config.yaml
gain_aug_db: 10
targets: ["first note"]
norm: "batchnorm"
hidden_act: "relu"
depths: [2, 3, 4, 2]
kernel_size: 5
wave_channels: 96
widths: [128, 128, 128, 128]
residual_init: "none"
learning_rate: 0.0045
beta2: 0.999
max_steps: 26200
decay_fraction: 0.4
Rows from block 7 of a small audio embedding model, named by matrix and row number. Rows with one number belong to one channel. Each number is 500 + 50 x the weight over its row's rms, rounded and kept within 0 to 999. All counts start at 0. Numbers have three digits each.
After each channel's rows are labels from the 100 clips, of 14976, where the channel reaches its highest value: "responds to" is what is common among them. Only what is clearly more common there than usual is listed. The data: tunes sung on syllables by a formant synthesiser. In brackets: how many of the 100.
# convs0: first width-5 conv (model.blocks.7.convs.0.weight, 128x128x5, each kernel summed), inputs 0-127
# convs1: second width-5 conv (model.blocks.7.convs.1.weight, 128x128x5, transposed, each kernel summed), outputs 0-127

convs0.12:497520562487535488471469543539583512400504524555516540472537475418562547432481442508470512547567494430429568444502467515505442484440590509602605468386497549544554442506517491432541501525549558511415485446527576451487522480457455491511462550533495616507520558514568492473461583505479482577564428475537509567502490578565540464463590407542454494509524436557436445514473583545529439426588
convs1.12:470472439442449469462506421522402399500529495415517463516469452507468429500495538502535480432448512511470429491463504501463521472482352457331438493419499439476426548464485449538413502495457405475489560520459464474506494468507474436496484450438506447456508412461463462495503468473511494372433516538425463434489528448457432485490448481609519496524468509464480494507425365439462523457423
responds to: the note C (94); first note: C (45); vowel: /e/ (38)

convs0.0:520389493496460446418488483498450480572465509526499419480449538481437463544443537440563494417437533431474455403429479413511493438532463441427459441458490445459493511467449407467484500431464440441467436482434440525439405433567555435562542451464489405506440470475470456436441454502515468521456481479444461464498455480494391457519467549454502498473475536447444457511426468438477413376446
convs1.0:506593515525460588563484456551547495426455530571495536484494465575499511516622508504461538511458490622551516546498505418494516406525451511477499610574446511564525543450530573598512498484400477541502516572552601548495506569384494571497570515526607512510434494522541525557540485525430569524511530589486559457495545474533552562540549624465525495479546471482511534495543454519428513567494
responds to: the note G# (67); first note: G# (61); the note F# (58); first note: F# (31)

convs0.116:502519548478429438541561519568535515423460452510523466536546542423585483466412440545528444513536555494475470445433555556470532588467532406572546460578523423440526535504554509521522505499532495513435519454489495419501545423484469542486506581521499558503496516474534359519547568501447456552521458509606463389501550515543572527448386411513562512581471486576479505468389470522538442448455
convs1.116:494436402562514427439420490659446432500532475453506489442447443462408369508478481490526457412465468506473473518463426516522457509471430465392458522427489468480459444436445480480448501498452484478486527515587488490466426455494480430576485400429500435482542474476438492441400475465470468419479497552431487490502428482460404423503477474556408490453515501397512462515486451473467511478491
responds to: the note A# (100); deep voice (67); first note: A# (38)

convs0.45:518491480476532491445443487488566515435450441476502523471444515480573526431497412522437447456519491468534556436493449560496466453406589514521608504408484571561552475505438486510590500519547606456428456473489490420470559443455433523518419568507494430497538601524518529510480450483406516526522477462440499575501473599471460472421578451570440497410548410436462496511516557531514437417568
convs1.45:477495492441431500490515417508430422485548518461507499518568430517410434491511558496539504537467497508482441520519510459448521388526406492452388491445481424446394530499546521527338500450479361526485573496515550490556459502511499511474518413532549475508522345480503445558491572462517519471456526532510467421481526405488467473480420523584533485578427516527464488500448455463450560472440
responds to: the note E (100); first note: E (46)

convs0.65:504461544477476445463494524540475463439489564517515567479553488472455578476468445519475549558620474445505565401482490528553478486448485428553495479407477566491508506440517501490410502510604532492461498525543553438430360459478454544514493444588494588515539522562561430512445556509460483520559487504564480565500507505548553454452562439466454505517563468586403498490420582506560400385573
convs1.65:469504464471528475480494383508527452515519502459511461490445428529565468501508569508531480366416521562461395525441489544474562461493477496433502511474484417534543554468452472552533502481423444492528548510428444473511572467525477446497495573422525436447516500447462529506476422496529509386407538515394444438491528545477416468510468489607510513494396556402476484498427362532452554483409
responds to: the note C (87); first note: C (45); vowel: /e/ (39)

convs0.26:504537546442532439445554534528486493452453471522522583531498500529446526453494450454453459449563475433426566412509557488521556484528473561476476465354441567545479448516505491532417502486514552526554531461460557431515490465491461522473438447451503520494501522524624549437457535506459494538569537473421498613502566470573437509439633464539525506510533456547492518507539590566469390413628
convs1.26:483463504547404507505404486512518449484501482496515437467560379514528462502526525537520481544417494499487422512486400458474420488473520439530489497462524429405522552485509508450530501489454422469459464529556479482447517518537474459478498528539515465505567459459415394524517471469508494453407483541466520355490422543460480420498357516590456509472401517491466450506411413489465527493329
responds to: the note A (100); first note: A (36)

convs0.56:535424478501469458448458483482446501495497498488505490471440530486444496467442476477519492386419508414495447372528450423514524462503431455412442422477429473470484524483451505475494495530491416396490432453486434446446406441488511456541481472472499424506498445460473472421444448505469582502518488464450452471495429464495387464421487494491532501475477497402403488517422451432488387341474
convs1.56:501566541535472589587536514507545557538492526615485509474536518594463520566583547491464538486505513532526525488505544536496556513580478576504495582557435553554535515505581505514483497517561512600550542491526619532601508594519569521484552492496528531519418504537552582516570548557595533538579513588524544458502579494571531588560517585391551501550563582535520490494527486525556548559469
responds to: the note F# (70); first note: F# (46); first note: G# (37)

convs0.73:550586628557542460559509483567482568520481445500523576565472561492615454520470489480541439446499536518555537505493514495537567581510486569474462508566501522524503604480604504521504501431464532512482561526478529502539618480533506554541524610474513535500507526539567499480647503513479566567589500547628484578501516482546596470483523513525592505603589522470504525505565518497497502504579
convs1.73:495499459491515517480512487466532487580506491564498578472517458538384457532493496509519486532520525520488527514502489467519453459582591580565493523447512543540556363478527534563527501478435570605517516521452549541592440542525551490539556387492525479497531580505561562497406612509549479502414539506388501518499536531538398513549510538555371493482522554510499483500536584628435568567532
responds to: the note A# (100); deep voice (65); first note: A# (35)

convs0.103:505431457505472454448445473453428489499503482453460475454470524495455466473444481439500471380436515440476479407537437420494503501491453440382453456468437466458464496483475478454482497526483438387468458440468419460441427429499497448507479472466499377505497459438444460441443437492461559480493481508470425467497426460445408447444465493488518507509491490399399473508436483389482399378440
convs1.103:497615557530478596610553522519512572480491543581490536464514531597492530535563519495454549493481527542535520485482533569506574517573459523457509577569447571532540525510591537542465498517565506620534553527546595525580550587437505557493545532519513485509426502534545579509607530534547547485595499563559552464504550513559542589553503558425576498556546541529498542495509478510578552580459
responds to: the note B (88); first note: B (83); the note F# (58)

convs0.25:468489531427420475516562482525519523376507444504491463545567500548629508503495472522445447537534538520505476456502551510474563579471533435561532470544506451471521565589577521549584502505514503537553548482499478458463562447353427456463448615551479489463521512482491449494557555518474429439501557458605498439500573529539594542496450370510557508579522448581472525451525467567519480470432
convs1.25:472448445527503450413465485558455452492542404416507439438404455412396478496434464502584399429496398448490465511501451491509443500464477427442458517451445447447416405494413494443476503474487457461482474418520449473478426420489470498570479426413496403491544440481469482479401431460479446442480429535487465490491467416426445454482468485513447492447443493422477444511492486455486508491488
responds to: the note E (71); deep voice (52); first note: E (41)

convs0.117:457407517434458499519486492481531486502528530467493602541520485519533502461497532451477509504617474474533602409546493474497493495500467485483543485454475622466561483514516392574506501456532591529539507585498478508462468514505495494435486515531503511504559555529598471444526494504464527425568561513499480658499554528512523483468593501516520497482569497503407552489487669529520426395661
convs1.117:485506540496504488480474431438523445523537487486504468482513392434557470474481591517575483542446474423478365490529462487464540476525621473650493486446461402501533524560504539430560501462475394518525532425474527483510514470535511494493489566534531482481580442475502491540438578492527501526425484499518493399487507527497466472488407494562494503533315515503477430501467418601478572527412
responds to: the note A (100); deep voice (55); first note: A (39)

convs0.79:522393479476463445459504497482471496586463523523489435494434552454452457546437540442556505434445520414445437402424499408527487452548463458447470422486507437457516506447449411450480500426459448442461446473456434534468416461576564437560553469451487442499418480473460443426443456506528466510469460504464468454499464476484402459525462559469514489479466543469454428511390458431475414377447
convs1.79:509591523525463559552479450526561492427450535567494526501487467548515502533602507513468541523485485600541524538495508393488513364543486524487492606572452482568540544416516576565506497473351479519510520556561577569507512561371520579500565523532593522516430497527540513566520482533430570534501511594491569451493541496527548536541554601476533495480534481495511516492533476510379511559478
responds to: the note F# (67); the note G# (58); first note: F# (46); first note: G# (39)

convs0.122:511494558457445418519452522483453541472538441501491535496559527442541461506389495517538419566569562484444511447520447592515541536468523426564449466545490506451480488453598550394469499524630522413473524435519403492411490419463495562517532538549480537503488512518500388587522552460458450482559437494569511512496486458466578407481474475408491483592513501551472429495404540486563441440522
convs1.122:489504438527491458445521456493548482460502414436501388491394573449436369449403507479569407395473463509482490475431497587520502495397476472451571502532453468506484410490397523502553503478442491502480507468422409456533530415530410451518442508421537402499526550455483520438407413500526477474481472538539494504506543573456458459497522491503496507430490487409490428503477427497479574483531
responds to: the note C (100); first note: C (51); vowel: /e/ (45)

convs0.95:472452518497454419457612542526496535461416492478509542567526504464501530480471427549505476532623437360441476398525606557535537500501489515536498462458471472450510449499522577569494502575540518501551521492506482424548550460490452591528474498465503569499483531512577439522471559537435509516542516501529508444500600501553502538435450449621577495540450452659506516486495494528494401397488
convs1.95:501572517608501452491338512587532509541504522480502566462561471505566499521482532510508512519394464569501520547492349510507510470477552523513471549474520473526563582470521512434488501490462487462521519525637489536410511489507488489507546564507560505500539483491375495471534553475485483482512528531483508514504395539517480275538525529529419504558514555398488517502502577543471548551477
responds to: the note D (100); first note: D (53); deep voice (50); vowel: /æ/ (39)

convs0.28:483584572455466470578532483546508589494503476506494457519566546520573434488461513500471471562553550519484472526496530504473604590574524468535527519621491444449502613496584431521520500439520486556546551466577542514505579451483481532482480590557503563500484514478525500535605556501541431557630551496619480433499537513580612515505430490507605502593436494567476526499462550531496536530478
convs1.28:492582499532507517518443524522527499592505476567509532455544538575374465603541538513509470497501523583499608445496450513529591446602549555488515559482542576528543426469570513515513501482487590634499525465503536566521479525508546508541527443490593428533521556488490569490531571493559502481518535519446505578521478540520472487579497639546475507517560570438510457500517656575460535493544
responds to: the note A# (100); deep voice (60); first note: A# (37)

convs0.86:521524513419540531562570540435483509383546477522523557573530519569526531466538446458481468512565492436432563441492577430531596555504512583510479503503496548557481535547575464531438501471514534497580555452505519424513521539420422482524442534531489483506523505553536580433553530513468447516532563507554524604496579456548549559456612380535539514568528469576484584509572582575516457468577
convs1.86:482474493540420467449445494561535461500543447467506473426451381460490413487449498537501442443388472498458413521514442448490387457446481434506497490460437450409508471448448547473516501455475475502428429475533484492465484459517483495514490498445483424529492495436454405506457463482523460419448452532390471429497471526421458397492365492546423509416440497443468461512395395489473531491444
responds to: the note B (100); first note: B (52); vowel: /o/ (37)

convs0.52:526399498490470452415481497484462499584464500526487437463439554462443451551437543455566482431444524410440456403433478420535485437529472439441471448464515454460497494456455416438474500433465453428460437463452438536443418434574564445568554459446487426492421483481472461438440468500525464528476458479456473478499440473495405449526466557450495487484477544452448427511400484444478411387465
convs1.52:508593520522466565547467455538558495416452521565496542492486457557518499513605496505465525513469487610543524539490493403492509366529478520493497619575450494565520536434515570565515497477357492523507502556556583556485506561362501578495564521528625518512438511523540514562521485530420576537504517571496563468494522491532547538532553602473518493475535464481507529494556473522387512568499
responds to: the note G# (57); first note: G# (33); first note: C# (30)

convs0.93:530393493479458453421499500489453491580466506525492432476439552469443459547439537457569489415442522422452452400425495415534491446546458435425465442467504453461494507446451412457476501428459445436464439470453437530453414432572563447560551459454488413483432477474472459444443459492517464520469467481453459470498448470488393465520470551459514486480475537458456434496408470438473417380453
convs1.93:507598520525466565547476454539551496428450519562495540493493466560513501519609509507464524522477487608545529542494503401490516367531481516487494620570453494563517544430527576578508497474359483527509512556557585562494516553372505579497562518527617513516431501523540517560529488531431578536509519586501566465494533487529554541540549607475529494488538475496510529493551478514392515571490
responds to: the note G# (64); first note: G# (54)

convs0.18:492445483469457466451433411539504488400419539458518515482542437551543556402548471402340532463514501516564514458453440397532516434446546481527549521493493504544546507554525369573570503456414546540509497549457549455422516467424402470499393531530496444487561552529438491420486500488433474434483537459484459511504456559481490449439549420540433521512537428450488522501536510525449494451489
convs1.18:484523492437506448434507423511461454563537469452501462520511439427476603521433495509568494510505464476537417465536458407472522482477434412528420474471498387494407471502476530463392499462524388481514449418558426477530409437527481541507515439555533462506515360521490424581427471465515527459447469544593494417486506396471499477515494553504538484490380512530489438503536466453501511470409
responds to: the note E (72); the note A (60); first note: E (27)

convs0.36:494488485490473479510599549479492482468499495470498421534394507419491487500475484515514499499592490468497475485521586539447394477494498400483490478517483483478486488438398531565479504534518472465363408508492472483602587503472479527532503493482486504500493475507605407554500382504486467497491375493523527462499567481366506553475466478578603502403478491593501429496399486381526446463464
convs1.36:503600519542523484483398481522472446611490494539493538452509507561451491528507547501556506514318526550500421509460404562498502509478428523427524549489540451510476552535470471440459499490567408396469488466508497572352495472522627536437568452488564510486489436502474516499515551494489534498485548459500504446511520418504426436575514541428504502460429390416484452500533437506545445530472
responds to: the note D (100); first note: D (54); deep voice (51); vowel: /æ/ (42)

convs0.14:478552538392511506534577502494535526397504526552528494558536476527598498497523451543491526541560513498459503484515578568512556568512562562588550472520503513532538531579567511503524497506551551563561549509486539453536581524372453498495472576492474554450423553498563536536542583487478336519520538490564531534503593542579573561487537390490531518564486445603532536521516523610547478502541
convs1.14:488418434505484451427470497530440432485523441373509434430425496410442495479416469514580441469477403454461476515485469461501462492407452433429467474428451449446428466463406486453479501493457460441461463446526400466426438437493452445552461444442482468498559453465424433460441400458474446443443440546453469476497448441425466468479465471551458503429474478457473451513461479431460534486482
responds to: the note E (92); first note: E (56); low voice (52)

convs0.111:484504511429521439480584544439504483463451475472498569548461514462514525465485431505516473484628460420447579402525588541472538457526513562464526489376456567543532464501486490548474501537523560502532491481492435429533502481515462565450468503471500483494550527510665525473492484525446533535550496501476556608501588512513489534438623471581555495478538484590490469540522601513488392395601
convs1.111:487495536582410477496392508554536486506525477490510473444570437513561470494487538520524474543398472514486432533509391480479508409501520476590486510460486409441542553473520546457539501473468405495526535496593529495433515495517519494480488561540523480507532431475388407514493582464503492476450545524479497366500415539513486364495384513553417507549409515461468481502442413580465542506394
responds to: the note D (92); first note: D (48); vowel: /æ/ (38)

convs0.67:491459488535501475474484498433588518459489390490511537502540497565581463466439434493481389519488500425449462455472485483523513517546567546541620487469514468455564487574520508446593502484499585445578540409539417430456551422471479521475439572536508462502515590467444585458517558504431504454483569482502473453501471602579478495451427444579500500528464447510455533499555459656516453436449
convs1.67:496574473444543478513542416600441462498534509516495457529455473483435431494529520517514492437506473542479503505505522461498389420466403422455380527470458501492431503427483537560383501472479426547367405520509596525580468506511478503537515428461533468574473390503557508524506424490507453473500449578425474507500540393377458506520514517535547484434542531503516511506447512390462552497532
responds to: the note E (100); low voice (52); first note: E (43)